Rows from expert 7 of block 4, named by matrix and row number. Rows with one number belong to one neuron. Each number is 128 + 24 x the weight over its row's rms, rounded and kept within 0 to 255. All counts start at 0. After the name is the row's rms in percent of the matrix's.
# gate: expert gate (model.blocks.4.mlp.gate, 8x128x128), inputs 0-127
# up: expert up (model.blocks.4.mlp.up, 8x128x128), inputs 0-127
# down: expert down (model.blocks.4.mlp.down, 8x128x128, transposed), outputs 0-127
gate.96 113 [130 119 152 158 141 151 176 159 140 159 150 125 113 150 131 116 138 118 115 169 142 143 132 125 136 100 126 104 114 116 132 129 112 164  84 111 131 122 115 130 173 116 122 134 123 120 183 114 140  95 168 160 144 110 114 132 126 148 152 147 117 101 147 140 156 152 105 144 120  91 162 137 150 104 105 109 143 146 182 126 121  85 137  41 141 123 125 125 136 146 147 122 166  98 114 172 121 145 112 125 136 157  86 162 149 117 129 150 145 131  40 126 106 140 122 110 117 121 141  96 164 142 154 123 141 129  97 147]
up.96 111 [155 131 149 135 138 142 123 154  97 116 124  93 117 163 101 126 100 127 126  96 164 159 113 123 128 111  99  72  91 140 107 122 147 147 117 157 128 137 142 134 155 157 123 122 143 180 188 102 136 114 114 157 144 149 126 142  96 144 115 167 151 127 127 147 146 138 150 184 147 116 169 162 170 117 158 111  94 151 124  96 119 108 144 105  73  91 118 130 136 161 133  98 137 135 123 132 128 124 116 126 109 135 116 143 138 107 135 158 132 122 113 137 152  99  94 153 165 156 114 116 144 137 152 102 180 121  59 147]
down.96 101 [142  72 137 107 152 122 131 138 108 106 148 143 111 137 130 130 150 123 121 161  94 136 166  99  91 102  83 145 138 116 185 109 147 159 121 133 131 141 107 121 147 156 108  91 134 150  84  81 128  78 160 153 128 112 138 118 110 135  90  89 109 134 153 118 146  81 140 121  98 141 145  94 122 108 127 127 138 143 187 171 115  79 141 135 110 141 168 164 118  85 120 155 151 157 143 117 127  99 130 127 126 115 128 173  98 123 135 145 133 102 138 119 110 115 136 122 131  71 126 164 103 144  98 144 135 129 137 105]
gate.97 107 [130 114 107 140  93 155  87 130 163 136 126 114 147 131 143  91 129 174 164  70 114  92  92 133 136 143 118 157 117 139 116 135 134 129 145 119 189 149 164 121 133 136 117 156 123 142 152 131 158 111 142 130  87 171 144 145 111 113  96 158 128  97 145 140 109  99 116  80 106 129  94 101 163 172 107 127 110 136 111 107 114 135 129 100  98 123 124 162 144 102 155 168 130 116 110 135 127 108 107 112  89 144 130 137 153 135  89 146 173 118  90 133 175 102 127 124 103 184 122 159 107 135 137  87 106 122 142 110]
up.97 109 [155 104 115 114 168 100 152  93 101  95 131 104 114 140 112 186 119 114  98 174 168 144 142 146 145 106 123 111 128 117 126  99 119 152 119 170 108 119  99 143 114 122 153 133 163  99 112 116  96 130 113 135 158  90 130 105 125 131 145  88 132 157 124 137 159 122 115 147 127 124 155 170  80  67 145 126 153 137 156 153 124 152 128 166 155 138 105 119 120 137 131 121 120 152 133 105 153 164 148 124 152  83 127 131  92 114 197 117  85 120 186 142  94 160 156 134 137  97 125 115 140 125 138 136 141 135 130 147]
down.97 092 [139 144 152 124  97 121 166  98 170 119 171 131 115 126 156 167 137 136 145  93 158 148 152 101 155 110 119 126 119 123 188  99 103 134 133 135 100  89 112 124 101 130 121  86 125 108 114 126 127 130 123 107  99 158 125 135 107 145 113 133 103 104  96 147 115  78  95 132  71 148 150 103 130 124 162 162 122 150 136 142 132 135  97 134 163 113 146 118 138 137 163 119 137 138 117 188 112 101  95 117 122 117 112 182 160 160 125 143  90 135 126 116 104 101 140 148 106 101 149 180 133 149 141 137 132 176 136  84]
gate.98 118 [ 82  80 183 124 130 136  73 102  95 130 150 158 114 112 170  92 151 138 175 110 142 132 169  98 152 131 131 149 112 102  87 136 155 122 130 170 148 118 125 127 138 123 155  76 122 131  87 135 137 100 158 164 132 107 138 124 142  75  99 138 127 149 153 143 133 145 106 128 132 126 171 119 119  94 157 125 153 132 185 130 110 138 129 139 134 154  98  80 137 143 129 145 112 127 152 153 125 129 111 122 155 167 149 103 123 107 139 145  88 104 145 133 133 120 142 137 112 140 117 107 113 148  98 132  99 188 125 129]
up.98 107 [160 121 124 139  55  82 100 120 134 115 131 112 139 123  95 125  92 153 140 153 152 113 138 144 102 139 124 124 119 155 127 138 125 126 106  63 101 127 143 118 130 106 131 174 140 133 158 123 120 101 104 129 118 140 128 148 154 104 167 110 105 177 129 105 157 111 113 115 142  96 152 107 154 141 160 100 130 115  81 136 139 117 144 120 148 100  92 156 119 149 131 118 134 125 163 100 162 125 161  98  93  83  96 124 121 125 120 121 150 116 167 112  95  52 183 154 120 138 118 145 164 138 102 112 135 111 125 129]
down.98 104 [126 137 105 145 185 112 107 152 126 127 119 112 103 132 124 136 103 145 154 172 152 116 112 157 147 132 101 127  85  94 117 104 104 160 111 135 133 147 147 118  88  70 148 102 154 107 177 132 131 109 109 186 118 134  87 121 161 137 151 141 115 110 103 155 146  94 136 164 108 126 118 130 138 143 143 128 147 152 162 144  59  94 140 143 135 104 132 143 135 130 105 106 157 120 118 116 147 102 121 131 148 128 119 167  71 154  74 107 130 127 121 141 161 109 147  82 118 160 115 172 129 121 123 149 145 132 135 149]
gate.99 101 [114 159 130 136 164 150 126  78 120  86 101 139 152 129 135 123 142 102 150 148 144  98 129 156 113 137  91 167 158 140 117 163 113 142 132 139 101 124 106 118 143 145 163 151  91 133 138 107 151 106 119 115 113 134  88 144 124 166 112  82 128 116 145 130 147 135 129 145  70 130 126 136 110 102 151 143 135 121 138 162 119 116 147 178 175 121 121 123  85 152 109 103 144  84  83 159 122 122 128 118 120 141  99 153 161 146  97 164 127 141  95 122 107  80 148 143 118 124 111  89 110 128 125 115 157  70  68 114]
up.99 096 [105 133 151 123 152 132  88  62 132 151  70 102 130  98  99 115 156 110 110 153 124  87 170 139 102 117 142  70 139 147 136 114 125 148 103 140 156 106  98 122 145 135 138 130 132 116 127 119 159  86 118 123  93 123 113 140 105 122 113  80 150 114 118 148 116 163 138 150 119 122  95  94 182 145 135 113 151 135 110 142 140 114 155 138 150 126 131  99 114 117 117 153 107 110 109 145  77  93 111 106  96 135  91 181 119 148 111 127 124 126 115 156 129 118 155 167 121 128 139  86 123 116 160 101 179 113  97 149]
down.99 104 [120 133 162 156 122 131  95 134 120 112 130 114 136 144 119 121  86 122  81 125 156 133 147 139  92 122  94 178 116 103 141 159  89 108 105 101 169 171 116  84 136 118 113  72 100  92 105 135 158 113 161  96 136 116 126 143  75 186 126 128  85 120 107  98 119 132 132 146 128 120 132 117 110 109 109 129 142 105 115 146 112  86 117 138  99  75 140 150 163 126 116 147 130 117 154 129 107 131 116 133 107 122 131 141 115 190  64 131 136 127 107 156 127 165 121 125 116  95 122 112 130 105 170 117 127 141 116  96]
gate.100 058 [161 132 139 207 126  97 112  85 142 109  96 110 158 128 128 144 172 108 143 149 112  98 159 111 156 147 153  69 131 139 122 143 134 143 132 116 120 148 120 155 100 118 159 135 134 162 138 137  96 106 118 166 128 122 122 140  91 102 148 135 154 109 115  99  96 119 191 104 164 142 138 103 135 140 134 153 113 132 114 117 105 140 139 166 157 155 129 123 109 168 142 100 131 158 150 183 155 170 116 106 113 122 102 115 146 150 158 117 119 158 134 114 160  87 118 107 158 130  91 105 127 157 123 132 109 161 139 143]
up.100 055 [120 155 131  99 134 130 116 178 127 143 133 144 122 114 156 158 126 126 157 153 121 121 129 137  75 130 124 175 121 127 120 115 134 158 122 136 145 128 142 137 139 156 135  99 122  84 129 124  93 160 144 112 126 134 117 129 188 151 183 155  76 128 172 115 172 114 102 109 119 104  97 114  94  51 131 143 130 140 146 117 161  99 160  86 122 131  96 151 115  84 120 127 144  91 124 103  84 116 113 160 174 137 149 144 137 112 106 128 120 123 108 111 129 153 138 121 108 127 172 144 151 100 137 130 133 102 122 169]
down.100 062 [105 145 120 128  99 118 160 145 147 113 106 131 133 145 129 135 117 132 110 145 122 158  98 131  73 132 156 102 126 139 151 159 156 129 153 172 150 118 131 145 131  58 153 127 117 164 125 162 123 141 165 134 129  74 140  86 100  74 144 144 100 158 163  79 154 127 125 126 148 140 112 137  93 131 142 153 144 139 184 135 125 144 100 144 149  98 111 131  79 116 132 114 120 142 163 118 126 136 111 135 168 140  84 136  82 141 139  98 151 104 136 155 131 129 155 141 103  90  99 142 110 141 124 109  93 110 149  92]
gate.101 087 [ 96 149 136 103 107 152 119 159 163 126 108 101 142 103 131 105 112 117 138 124  83 164  95 114 157 166  96 109 170 107 119 121 126 117 113 110 123 164 126 164 128 174 128 120 137 127  89  85 143 144 104  78 100 110 141  91 132 103  95 139 156 106  97 101 123 145 122 150  90  87 146 109 114  92 134 120 107 137 149 153 152 139 126  80 132 129 145 129 122 135 125 168 130  77 108 172 171 162 103 172 170 125 149 106 140 153 143 119 123 106 124 142 133 162 106 148 107 134 159 101 101 143 100 140 124 120 104 116]
up.101 093 [117 103 128 119 115  76 126 126  86 110 114 132  83 129 138 126 122 144  92 118 142 155 132 147 151 164 162 139 140  86 103 139 153 148  83 120 136 200 115 141 177 167 114 117 119 149 147 152  91 149 126 122  74 102 131 107  86 107 153 161 148 172 142 110 124  82 121 140 135  84 104 139 119 132 124  88 143 149 144 145 107 147 132 116  77 114 148 137 153 130 131 125 119  87  89 111 154 144 119 169 134 128 136 133 185 143 144 139 131  95 109 123 107 152  86 129 142 129 108 117 144 141 135 125 113 147 147 129]
down.101 102 [157 129  81 125 123 119  93 124 132 132 123 119  89 100 132 148 137 121 153 144 116 130 111 121 160  98 139  84 157 158 119 172 142 127 174 161 124 144 126 142 140 143 147 121 127  44 144 158 115 138 167 114 119 123 145  89 128 120 116 116 100 144 143  91 101  94  76 121  95 149 107 102 170 141 115 126  96 126  95 145 154 166 131 106 109 145 136 173 119 100 108 116 123 154 107 144 128 141 138 117 115 151  98 139 127 112 115 135 168 152 153 115 118 116 136 174 110 182 152 150 165 114 100 165 115 162 116 139]
gate.102 094 [126 124 135 167 107 138 103 144 118 123 147 123 131 139  99 135 114 147 133 119 124 126 129 129 156 103 163 152 149 171 100 154 101 131 181  86 107 174  71 174 126 128 169 106 114 106 106 121 103 124 151 112 153 160 139 122 173 156 145 138 148 110 119 138  95 145 134 105 151 121  76 102 115 141 137 137 149 138 121  97 175 155 148 138 150 112 133  98 116 121 132 161 136 117 138 161 122  80 108 167 139 161 157 131  87 146 130 115 161 127 142 110 113 179 135 114 107 111 136  65 144 119 117 107 175 115 123 150]
up.102 104 [102 170 171 130 142  85 152 109 117 118  83 106 125 144 137 143  90 167 110 120 133 115 120 157 108 166  91 198 145 146 147 148 118 137  99 131 110 150 141 113 124 134 101 131 106 138 136 132 131 119 143 107 136 193 150 136 105 115  76 140 137  84 118 150  92 137 108 127 120 150 134 167 172  87 160  64 142 139 129 126 107 107 170 107 147 165 124 124 139 116 133 116 126 143  84 111 135 123 130 140 128 129 142 120 111 113 124 103 134  97 116  85 113 112  99 138 148  93 114 164 128 107 103 124  95 123  91 103]
down.102 095 [110 140 106 166 118 167 124 143 139 129  85 107 176 102 150 120 109  86 110  99  79 140 106 145 126 148 132 114 116 113 139 151  93 110  88 137 136 116 125 115 155 137 130 113 131 135 122 145 169 128 117 138 178 110  88 143  87 114 154 123 114  82 164 145 124 119 151 125 170 176 119 128 112 138 137 132 102 163 112 148 123  67 129 127 142 102 165 119 102  87 137 150 120 119 138 139 104 102 134 130 147 122  85 142 127 150 142 114 168 129 107 114 103 127 143 161 118 144 136 122 130  91 193 144 179 145 151 168]
gate.103 098 [112 112 137 135 110  76 157 146 142 132 136 113 187 134 109 139 145 124  91 132 137 145 103 166 104 114 112 151 162 162 132 104  86 133 166 139 173 150 139 165 138 135 156 127 121 126 139 124 117 152 100 144 136 110 133 145  98 123 120 141 164 150  97  93 125  95 134 126 157 143 129 133  75 100 106 129  71 118 142 103 116 147  92 141 138 112 113 115 132 131 142 128 143 121 111 138 113 150 119 135  97 123 120 143 120 134 124 170 182 127 108 147 133  93 149 129 111 129 129 112 142 130  24 128 137  74 168 131]
up.103 103 [127 114 116 145  80 110 151 118 161 119 127  97 152  66  93 145 118 112 115 100 152 129 156 174 127 133 111 125 128  99 120  93 152 110 121 118 179 102 127 164 113 131 136 152 132  98 154 101  96 146 144  92 136 131 124 154 131 138  94 130 154 184  85 107 149 122 106 121 156 145 124 123  55 110 123 132 108 189 153 116 108 152 129 147 157 123 145 159 112 144 107 142 103 143 115 134 124  97 147 152 112 117 161 121 128 135 137 135 134 142 126 123 174 101 134 187 127 125 150 158 185 149 125 109 144 113 128 145]
down.103 113 [116 133 128 143 109 133 179 157 111 131 120 107  73 142 121 104 126 111 133 144 124 155 127 149 117 126  87 107  57  99  94 132 130 133 161 123 135 100 145 130 103 135 117  88 136 122 118  57 117 170 146 162 128 129 132 153 136 115 144 103 137 131 130 142  88 154 142 115 172 112 152 110 132 124 115 132 137  85 161 148 157 153 124 139 136 116 156 146  69  87 120 147 129  94 127 166 107  97 132 130 131 122 137 156 102 111 111 117 154  96 102 110 138 140 129 158 110 103 154 150 169 166  89  97 102 156 107  97]
gate.104 113 [128 157 132 108 154 154 172 167 167 149  75 100 127 153 109 132 111  70 133 133 144 119 153 160  86 115 135  80 132 116 126 143 120 154 125 178 160 107 153 121 119 116 107 105 135 137 132 126 116 112 134 128  86 122 126 127 205 143 143 185 103  87 129 155 118 120 141 128 131 142 174 125 159 140 150  63 129 111 129 159 113 116 131 129 122 149  96 148 108 120 130 109 141 130 153 134  97 124 115 113  83 164 124 147 130 109 122 132 142 125 132 129 132  87 138 125 107 136 133 130  92 115 165 146 138 139  81  90]
up.104 117 [148 125 116 127 149  93 147 121 146 135 110 128  90 163 101 100  99 128 142 145 150 123 138 143  78 146 113 131 163 113 174 126 108 117 121 109  79 114 122 119 121 140 160 109  89 112 130 158 164 128 122 108 186 130 137 142 116 158 128 118 132 161 139 106 139 164 103 149 119 113 128 115 130 152  72 160 109 167 115 173 138 137 125  92 112 175 108 146 143  81 121  95 125 114 117 142 111 135 110 123 164 128 100 160 151 159  96 127 125 125  74 120 137 154  60  94 141 105  96 153 154 122 117 100 147 135 110 129]
down.104 111 [156 134 126 112 154 149 136 141 115 115 109 128  75 118 155 100 111 104 109 149  80 143  98 132 126 166 103  96 170 163 143 124  82 165 169 122 108 107 101 108 105 108 104 110 144 118 105 153 152  91 108 143 143 147 117 115  88 141 114 123  76 142 151  99 141  71 119 143 103 135 125 143 110 118  88  96 132 101 139 141 124 131  88 133 125 103 167 159 134 121 182 181 128 138 147 115 119 124 125 105 133 154 144 137 158  63 143 154 127 143 136 127 170 117 137 135 138 127 137 162 108 103 150 127  93 120 126 108]
gate.105 106 [126 124 108 124  82 149  73 109 143 132 171 119 153  85  90 151  85 152 173 159 158 128 137 100 143 121 145  64 113 168 146 117 124 135 124 125 150 153 150 150 129  71 148 107 166 150 191 124 144 123 115 131 120 135 119 122 111 132 124 144 161 132 132  97 134 128 124 143 122 114 134 136 140  99 128 161 104 153 164 153 107 155 123 107 124 141 113 152 114 157 124 113 128 114 147  73 164 145 170 159 190 142 140 160 134 135  97 158 128 124 100 126 126 145 149 111 144 134  90 125 135 142 115 141 106 101 156 138]
up.105 103 [ 79 140 170  99 144 105 160 134 117 150 143 122 101 158 131 140 152  91  90 113 146  88 103 150 134 112  97 185  98 134  93 120 121 134 120 146 113 120 110  87 121 163  89 177 147 119 116 124 114 140 149 126 126 117 105 137  91 115 131 110  80 139 146 143 148 130 133 127 143 166 115  97 137 178 116  60 139 171 126 132 142 105 144 108 126 124 114  83 104 147 100 141 167 144 138 121  87 146 100 117 119 146 132 138  92 157 139  97 143 104 140 130 116 139 135 139 112 169 119 155 113 181 106 148 156 136 114 129]
down.105 105 [124 138 167 104 112 133 128 145 132 152 156 127  95  88 125 138 175  97 114  94 120 165 177 126 135 125  90 119 120 119 122 127 152  76 142 100 155 120  97 148 164 113 133  79  99 150 164  89 122 108 131 143 149 138 129 120 106 145 152 158 162  84 104 137 144 140 126  88 130 116 116 158 170 117 122 187 137 123  76 163 107 144 132 135 117 133  97 121 105 178 152 168  99 125 130 150 116 124 143 103 148 152 129 129 135 118 130 146 169 165 149 137  83 107 167 120 124 136 162 149 115 123 140 169 126 131 143 135]
gate.106 111 [ 87  89  97 126  81 137 160 110 141 121 121 154 149 164 109 152 119 104 161 107 114  90 138 112 125  98 102 135 120 115 117 113 109 128 157  83 127 111 129 149 138  65 140 152 113 129 141 141 140 156 110 142  94  81 119 132  84 143 121 130 131 116  89 111 139 104 132 141 107 145  80 123 115 133  97 123  98 152 140 103 149 139 148 145 145 166 147 159  88 135  93 126  75 134 163 124  90  97 107 127 107 132 136 108 116 111 173 142 145 165 117 156 147 134 181  88 133  92 108 116 130 119 120  89 158 103 134 133]
up.106 122 [161 150 164 110 114  84 119 109 124 134  85 134 141 130  81 147 131 125 169 136 111 126 153 132 108 105 133 149 130 138 116 131  64  95 148 170 122 146 124 105 121 119 130  84 121 127 176 118 148 141  94  96 116 120 122 193  86 142 120 197 120 102 116 120 118 130 123  93 127 152  84 100 114 143 131 142 114 156 148 128 115 125  70 149 122 135 129 148 148 174 164  86 125 161 134 162 118 127 140 118  85 122 131 149 158 142 151 127 131  96 127  99 126 170 126 126 105 133  95 123 108 124 141 144 116  94 127 106]
down.106 117 [129 131 135 159 161 112 104 140 131 134 128 111 141 122 139 121  94 140 131 139 139 170 124 126 112 112 154 133 119  98  87 140 138 101  86 137 129 137 109 133 135 100 126  99 102 122 104 123 172 120 136 161 138 124 151 176 101 141 116  88 133 123 177 167 136 145  94 104 136 154 121 143 174 167  85 141 110 126 162 151 179 105 155 118 133 144 171 126  83 143 123 107 146 142 110 146 152 124 111 115  79  98 101 207 118 142 103 162 131 157 141 117  99 159 107 128 143 120 132 115 115 111 109 132  75 139  85 106]
gate.107 083 [137 154 114 131 132 100 171 166 105  62 127  91 176  80 132 120 107 119 113 132 132 128 108 130 110 144 110  98 127 113 136 108  98 125 145 143 123 107 190 134 106 103 101 112  98 113 108 121 112 152 129 140 119 152  86 123 126 165 127 159 119  98 148  95 110 166 124 151  95 110 133 135 140 133 137  76 150 135 124 115 103 155 125 125 105 104 106 109 166  94 146 157 141  82 139 133 136 171 178 139 106 133 116 129 163 150 132 121  94 118 137 115 128  63 130 132  99 108 105 176 144 116 162 135 159 122 122 133]
up.107 092 [163 159 133 167 119 138 103 115 147 158 124 167  98 149 164 115 123 116 156 134 119  97  49 121 155 129 153 139 161 123 141 119 117 159 131 128 146 147  86 150 142 133 103 133 145 114 155 138 116 126 113 136 145 103 119 142  93 102 114  97 120  96 103 124 152  58 121 155 115 120 125 124 109 118 142 176 141 165 118 123 188 101 115 101 111 151 112 179  80  91 138 161 108 100 102 128 108 124 130 124 132 139 124 118 110 166 130 126 141 130  93 131 121 159 157 155  74  98 112 129 115  94 150 115 130 118 113 136]
down.107 093 [ 65 102 161  87 113 129 126 130 174 106 121 132 122 141 149 156  83 122 125 114 116 126 194 112 141 135  97 132 188 110 103 106 160 111 132 138 151  97 141 100 108 165  86 122 170 118 104 130 171 129 112 104 132 125 124 139  90 146 156 150 151 109 138 113 113 107 119 122 105 142 137 165 117 131 154 130 155 179 159 145 150 103 129 136 132 115 122 127 138 121 113 139 106 141 177 119 150 152  96 164  98 159 151 134  77  96 137 124 143 142 162 149 115 110 141 131 135 120 147 117  83 140 161 111 164 141 128 103]
gate.108 109 [107 120 104 142 174 133  87 131 116 147 135 149 162 136 124 139 139 138  81 171 130  94 131  86  81 138 129 173 139 107 148 131 147 124  98 161 125  95 143 156 133 143 142  71 120 175 111 122 131 151 131  96  98 157 120 117 161  85 188 131 149 125 100 133 156 122 140  96 101 162 150 114 126 121 110 138 125 151 157 142 141 108 129 119 118 137 127 124 115 137  78 118 119 102 133 141 132 144 109 148 155 138  95  99 135 131 163 188 105 136 106 133 153 138 125 157  94 147 123 166  79 119 144 136 165 168 137 137]
up.108 111 [167  79 125 129 132 152 127 119 128 121 132 122 142 126  70 111 142 107 186 170 150 145 124 161 115 118 133 106 105 123 137 115  77 106 139 157 127 139 120 133 114 160 151 199 169 111 151 133 146 109 116 125 128 122 155 171  74 164 137 129 129 147  86 123 144 139 159 133 121 145 157 172 117 125 146 162 155 120 117 119 158 159 138 119 137 117 142 150  91 152 178 153 162 140 156 120  98 105  91 119 130 131 105 113 120 154 117  95 174 176 150 141 133  99 138 120 119 120 113 161 142 116 138 136 154 128  99 121]
down.108 116 [128 163 150 128 141 188 101 139 144 165 140 119 120 154 139 115 107 121 128 131 142  89 122 138  84 120 106 156 117 130 136 128 132 147  86 102 138 128 160 154 132 107 128 130 110 104 132 155 102 117 133 137 122 141 106 123 138 135 111  98 166 149 106 133 173 140 181 132 102 115 140 145  95 154 130 166 125  95 197 109 133 123 153 132 145 178 140  83 130 166 134 137 129  96  95 104 146 130 143 141 118 106  96 110 132 139 157 110 138 109 130 116 156 109 122 194 108 104 187 158  91 166 162 105 152 143 134 120]
gate.109 106 [115 165 104 153 138 125  96 148  83 134 102 145 103 119 129 124 145 122  91 139 101 116  88 140 133 131 133 164 133 122  84 131 147 137 178 144 144 153 122 153 166 133 123 172 106  95 126 127 110 113 158 154 127  80 118  95 113 123 119 144 150  94 111 155 123 136 140 133  72 106 177 150 120 129 144 115 121  99 194 123 192 157 165 124 167 130 107 129 101 132 114 156 118  96 152 105 100 116 119 137 127 154 140 128 160 136 137 110  83 120 103 134 147 158 142 158  94 139 114 112 168 128 149 159 148 120  99 134]
up.109 111 [149 136 143 120  92 106 211  85 160 157 115 128 146 125 108 117 117 162 166 127 128 142 131 102 124 133  91  83 177 148 124 121  97 128 117 119 106 115 121 133 136 104 110 109 162 155 138 121 133 140  81 148  89 153 118 147 134 188 127 127 149 121 103 145 130 104 103 148 159 133 115 146 122 119 126 134  82 123  73 133 121 119 130 139 104 110 152 112 129 168 147 137 131 146 120  97 125 126 131 128 111  99 132 162  97 155  95 153 176 149 130  91  79 114 101 119 179 159 121 159 135 149 130 110 128  91 116 114]
down.109 100 [105 128 122 148 108 136 144 112 134 169 112 126 109  98  96 164 124 171 116  94 134 128  92 139 147  83 121 147  96  95 171 135 121 121 126 170 153 130 144 119 151 128 133 123 150 102 114 121 104 130 153 148 158 115 121 127 144 111 145 146 106 151 117 154 105 116 156 154 136 104 152 109 143 118  98 126 180 110 146 148  74 117 150 115 115 137 132  99 120 154 134 190 130 120 140 129  79  96 102 127 108 131  92 147  86 129 102  93 124 138 106 123 161  89 183  57 117  83 119 137 131 142 119 156 147 140 130 156]
gate.110 098 [152 140  91 116 133 159 125 138 112 145 111 163 114 117 192 120 166 120 139 136 126 124 163 139 135 137 137 128 137 125  97 138 157 131 108 147 161 127 102 125 149 139 133 141 124 132 182 136  90 105  99 126 130 137 135 164  95  79 170 146 125 150 171 135 117  95 114 117 112 106 145 147 109 101  96  81 180 154 125 112 178 124 109 140 124 134 150 146 130 114 101 119  95 117 129 135 161 157 122 157 122  92 129 141 174 124 116  80  98 115 149 110  78  96 127 156 128 144 141  91  94 193 139 108 117 141 140 136]
up.110 099 [108 138 127 106 122 138 114 122 138 130 175 184 115 106 155 171 121 110 144 151 130  88 108 127 121 142 148 105  92  92 104 128 138 152 177 133 151 104 120  91  62 137 133 128 165 122 151  92  90 157 102 102 108 133 109 136 139 108  96 158 120  95  91 143 148 101 122 121 138 125 122  93 118 152  79 146 156 132 125 172 200 156 136 115 111 146 150 167 124 128 106 166 139 131 117  89 112 143 108 154 141 120 158 141 142 151 140 109 119 126 132 127  85 154 108 142 115 135  89 116 131 133 141  92 134 150 155 120]
down.110 101 [126  93 110 131 125 115  73 111 145 157 154  99 134 139 115  99 122 110 122 168  94 133 130 122  91 114 156 115  90 107 150 137 143 104 112 139 118 137 106 110 110 162  92 181  94 108 141 132  91 122  90  76 102 152 151 169 147 113 108 162 151  88 108 121 141 121  94 171 115 121  87 126 116 122 151 122 105 110  79 100 126  71 109 120 122 153 116 141 116  85 134 107 148 147 102 134 138 120 151 116 102 131 132 129 164 138 144  99 157 119 135 128 107 130 130  98 141 160 150 126 158 166 116 120 139 103  80  92]
gate.111 101 [179 129 144 148 123  78 139 137 116 118 108 119 113 122 124 108  98 183 129 125 132 153 143 123 213  95 131 122 130 175 207 120 161 136 129 131 126 166 111 133 123 144 114 150 111 151 108 164 118 146 132 123 117 102 105 124 148 127 143 141 108  84 190 128 123 127  78 118 134 160 111 123 147 111 121 157 109 122 120  96 115 128 140 109 154 147 129 143 130 124 124  99  98 129 107 154 104 127 183 140 128 162 105 115  94 121  83 144 143 110 158 122 156 135 133 115 163 152 117 113 162 146  96 109 142 115 101 135]
up.111 112 [127 122  77 134 144 134  91 157 116  90 131 125  77 117 190 118 104  83 136 117 123 103 164  97 158 143 117 144 123 115 131  85 192  96 145 152  74 152 133 129 131 138 100 136 106 134 151 163 153 114 129 169  70 141 141 115  87 126 122 157 139 141 167 105 141 144  92 150 123  84 139 146 103  95 121 159 132 118 131  92 124 129 132 164 137 117 145 141 142 130 111 141 113 122 131 123 128 146 121 106 129 108 131 114 102  94 135 129 145 143 107  96  86 176 150 138 167 122 125 120 148 170 141 106 130 131 148 148]
down.111 099 [127 157 126 153 146 155 176 126 154 124 111 118 150 130 101  99 150 157  93 128 152 146  91 125 116 126 162 181 129 145 110 169 116 158 148 105 107 127 125 122 166 107 119 142  89 114 139  84 150  95 105 141 133 124 114 111 124 156 124 114 144 133 119 163 137 125 122 165  95 157 134 158 117 164 108  79 162 134 149 150 166  89 148  89 153 110  93  98  79 122 132 120 131 121  97 122 102 113 141 142  81 107 168 162 124 170 141 109 130 143 163 100 153 122  88 119 114 121 126  87 123 148 159 150 126 161 130 138]
gate.112 084 [117 191 160 150 105 199 126 151 137 173 126 130 155 137 168 130 125 140 127 126 143 159 108 163  97 152 103 138 131 132 113 136 127  73 114 158 142 123 134 144 105 116 125 139 103 104  96  98 133 116  92 115 106 135  99 113 131 139 147  90 128 134 171 117 137  94  97 113 178 144 128 103 111 126 142 168 129 129 103 154 116 138 112 124 162 150 117 119 113 102 106 132 103 106 148 100 140 103  89 149  92 143 150 144 148 133 168 129 128 139 168 142 136 151 150 162 162  70 157 101 121 107  89 146 161 118 117 139]
up.112 096 [ 94 150 132 153 140 155  84 122 149 195 116 156 149 123 180 135 151 112 158 137 136 128 110 168 143 120 117 161 141 139 110 127 147  71 116 147 149 158 125 109 112 142 125 111  99 102 109 112 120  98  95 186 126 146  92 165 123 114  95 117 176 106 139  54 141 113 149 153 123 130 154 103 121 112 133 139 152 162 100 131  89 136 149 138 128 101 140 121 115 113 133  98 169 110 138 143 140 138 128 133 131 157 158 129 134 117 127 159 138 129 149 130 176 181 114 142 159 114 154 133 109 106 115 141 134 107 158 105]
down.112 096 [109 170 121 180  80 153 104 125 122 141 173 119 125 135 135 119 106 105 126 117 108 138  78 101 106 131 120 143 125 101 130 108 121 116 127 146 116 155 132 198 111 143 126  61 154 114 138 164 106 135  89 167 145 110 126  86 145 109 158 161 112 104 117 103 167 120 135 142 145 159 126 127 129 178 125 149 133 164 119 149 126 119 139 162 131 115 174 113 148 101 145  94 133 123 140 124 106 118  98 138 105  95 171 108  97 132 135 155 129 118  97 128 140 148 165 141 134 124 120 122 111 147  52 124 118 141 148 137]
gate.113 123 [146 151 129 111 126 155 148 117 158 121 133 151 134 179 131 133 111 144 110 135 134 111  94 134  86 169 134 117 140 139 114 128 124  86 141 115 152 152  96 124 109 123 155 144  99 135 100 166 124 141  53 134 149 140 128 147 146 146 152 141 105 132  84 152 142  97 103 110 144 134 117 168 178 113 151 108 142  91 141 110 126 143  98 113 110 171 118 137 137 130 156 118 163  96  65 152 128 120 183 118 123 162 159 161 119 130 128  85 135 126 151 142 114 115  95 135 140  90 121  87 137  94 165 157 116 106 111  98]
up.113 114 [130 138 122 120 114 137 106  72 135 171 114 120 133 148 130 158 106  89  71 141 119 183  94 130 118  98 117 122 165  93 137 123 113  99 128 115  96  97 186 130 143 157 121 135 123 125 142 137 109 139 155 138 143 111 119  87 137 106 108 114 134 169 115  95 141 126 140 149  80 115 129 121 155 112 152 101 183 118 124 104 113 129 144 136 112  93 120 158 128 133 154 144 117 124 113 110 113 117 190 124 137 142 114 106 127 126 100 135  96 102 106 118 109 131 102 166 114 102 127 175 120  65 127 185 148  98 139 109]
down.113 118 [127 143 109 101 133 131 117 154  90 143  93 117 130 117  70 164 121 131 186 114 160 124 153  75 120  85 120  95 122 159 114 119 151 171 109 144 113 121 117 172 107  83 163 143 115 125  68 136  93 139 116 140 130 124 149 141 126 150 155 108 148 149 122 144 160 150 140 125 132 158 163  53 139 135 149 148 114 102 171 159  87 141  95 163 131 137 132 107 130 109 139 127 139 101 142 130  98 167 145 173 111 111 119 109 133 130 151 105 132 134 125 146 112 147 133 157 106 126 161 160 124  99 132 119 117 146 129 137]